From a checkpoint of a small image classifier.
Model: 6.5M parameters, 32-pixel images, arch resnext, norm batchnorm, activation silu, depths [3, 4, 5, 3], widths [128, 256, 512, 1024].
Training: soap at rate 0.0026, held-out accuracy 100%.
Data: 36250 training examples, 13.6 epochs.
Rows from block 8 of a small image classifier, named by matrix and row number. Rows with one number belong to one channel. Each number is 500 + 40 x the weight over its row's rms, rounded and kept within 0 to 999. All counts start at 0. Numbers have three digits each.
Before each channel's rows are labels from the 100 images, of 14976, where the channel reaches its highest value: "top examples" is what is common among them. Only what is clearly more common there than usual is listed. The data: dead-leaves pictures: piles of overlapping shapes. In brackets: how many of the 100, against the usual share in percent.
# convs1: grouped (8 groups) 3x3 conv (model.blocks.8.convs.1.weight, 256x32x3x3, each kernel summed), inputs within the group 0-31
# convs2: expand pointwise conv (model.blocks.8.convs.2.weight, 512x256x1x1, transposed), outputs 0-85

top examples: grey (72 vs 14.4)
convs1.242:475482505485444455476548469540569476503540484552496438480543517473520502473581531576492443487434
convs2.242:559524448526512510454560458433444514485454478445486503519540525463441398526416501514475472520540476503519558537394483461471431524550534457513499532532444507516436512480506462609509435518415493496448481571524433536527519411502445475501478510521515498487508515

top examples: dark (76 vs 13.7)
convs1.194:540461530486571524575505486424522491495476539545507516493446551436539552474561499465467549479533
convs2.194:445455415432473471491479559426467469516507532450521518527422394459536495508484478494518559491473554455504539495538563558484537582444435448451563462432539492451519551457445405593476537452539507507521545504512457550490532512561479527456470529496520541489530542

top examples: vivid (100 vs 14.3)
convs1.6:500549442467500545458481477474549486552473526515504518518476487500469507490437520618593493450508
convs2.6:531473442496534532494470545498515495560546441515515505509507499530513527588510490420490579520499452502527492474586501445503482486532487522439536501501489520595541413498494448504522470460523488579478540541488452592533551555411521559479472461506463472499421454

top examples: dark (59 vs 13.7); vivid (39 vs 14.3)
convs1.217:527436546481532527474458549502478464518534450463516448412466478531511463502497460608521537485502
convs2.217:526500514517537501498477488495516508438442524489542447518536484450482548525481549453486508478499481479481455521442515432554486489523537520515517590549563473475524514529469436457514524551514481556581476564521485444437537529520531453525527466483493515466528538

top examples: vivid (100 vs 14.3)
convs1.163:442490563527518455538499530550555533491497456540577516526450552496439426487525548533541491536501
convs2.163:522486499415556467462461475506476498448468420574457453511510524519399479540576522512514517469638517514477520447544460420477503493489460542540466587494457457506519518511486520524529563477489509436464465558570470452491573503482517485501496497465519451475500557

top examples: dark (77 vs 13.7)
convs1.205:504494520502470460537543468590470476549515497505456496388548489495409515525512467557498509520478
convs2.205:504507492508589521475514487451598500430530502512465561521513574487466481454551485539466530556453405469459507443522519496442460566428525515528532513593552434505432507453477435500480462461505554491530543510454472492550439506500529560515532416545531564493557496

top examples: grey (64 vs 14.4)
convs1.244:530447536444561506510528481497521547522452558541522467504497495446543477534492549532541416454429
convs2.244:521522586538542544500495462533525504480471496452528511514455550466538527483521525466546498425515530503517534503577482475467496510443537469506456542496510458505504562486462536614469488501518539487429497421484519506496471530538468488498492453423514488482530408

top examples: grey (52 vs 14.4); vivid (47 vs 14.3)
convs1.13:533460500421488524516496529514530573479532500468524533545517458553567524488544443419472483528564
convs2.13:545545503425443533474499514530422597491504470471444461490525508483518488560493478489486503530523472534482482506513512445488518471508536482429495501520561494488553492502525498448488452544496536548533542471530447469544484452491446501497520396460466555491450569

top examples: grey (92 vs 14.4)
convs1.253:483466536437471485455445422473487542594425482463524541473495478488479484495485566496538475532535
convs2.253:590518487511435477501533558482449527474510535497490494495594537497548514561470471494472486453528504486489558491456428508425510517555484535472562505532547562482545471583541472459447540510461490545485453528499487534474432476472526476474471523475429497435462430

top examples: pastel (82 vs 14.5); shaded (82 vs 50.3)
convs1.141:539548472457463546517527533508508527580455512552461541472512519465503472573539432526442510531438
convs2.141:535495529478396538436470513451538571525534529567488566552488555523502437464484478515495528437523509571522520532526494494552577518554434465578495463514492496452472548485528452466525470527496488526506451518438466478477554484482462525523494568565444545462534513

top examples: vivid (84 vs 14.3)
convs1.14:490544469458460495546490534485487493497497502554584489481479504500553572494484457551459442610520
convs2.14:518526545505545431469460463569502505482423413552442493556467512499495522471507558442475509478534527507466482555488530457493390520421477467528502471468471434493526488452504507418481496493451483474505466562475548543479564487513547532554584482456444503414382543

top examples: grey (70 vs 14.4)
convs1.108:498518489459486499596553479500468482482452506488454482497511538573571588505484556536456518497555
convs2.108:464526493487550512594510509493547542437478519490539557511548411439519499522548527510475533497481514537495515531537507488487546488516535500536495539451476527523453621502548555484482501499496537504466571389442476495485511455514437466496524494526520519493519470

top examples: pastel (57 vs 14.5); vivid (43 vs 14.3)
convs1.74:494439532459481577480546518540510470504517454478516563553485490446468519499487514521439604467455
convs2.74:451501507523478477579525555494524492533462507538467463520513522491561459506515453528504443463544462544473538475582531475531535521490537492457518494540533413500456510486436482510450506494492485531488487528552483524521527528482552487547451460456459435471461521

top examples: grey (83 vs 14.4)
convs1.227:484492496461433510537562471531547536512409574577470467494559541503505519523530532507508514543451
convs2.227:580519491478492519580479510494486522505568483505565478579545561484455441487550540530502466533515453487574506457448477549502582467526478490478468483492535473542420545490584437498466497492522487515495543469528428546401527465423519496503508494562482512459461526

top examples: grey (59 vs 14.4)
convs1.0:492432478506437502487552500583499531511508501447489489484429419523522476530575556465440493496488
convs2.0:507500507504482492507567524551551499461554511545506566592523474527466512502538483598521500530415495546512510519479499519517542525538494523487548584569513589550503478506457571451497502441546547513436441543496447471530514530525519491492460535494510530527502480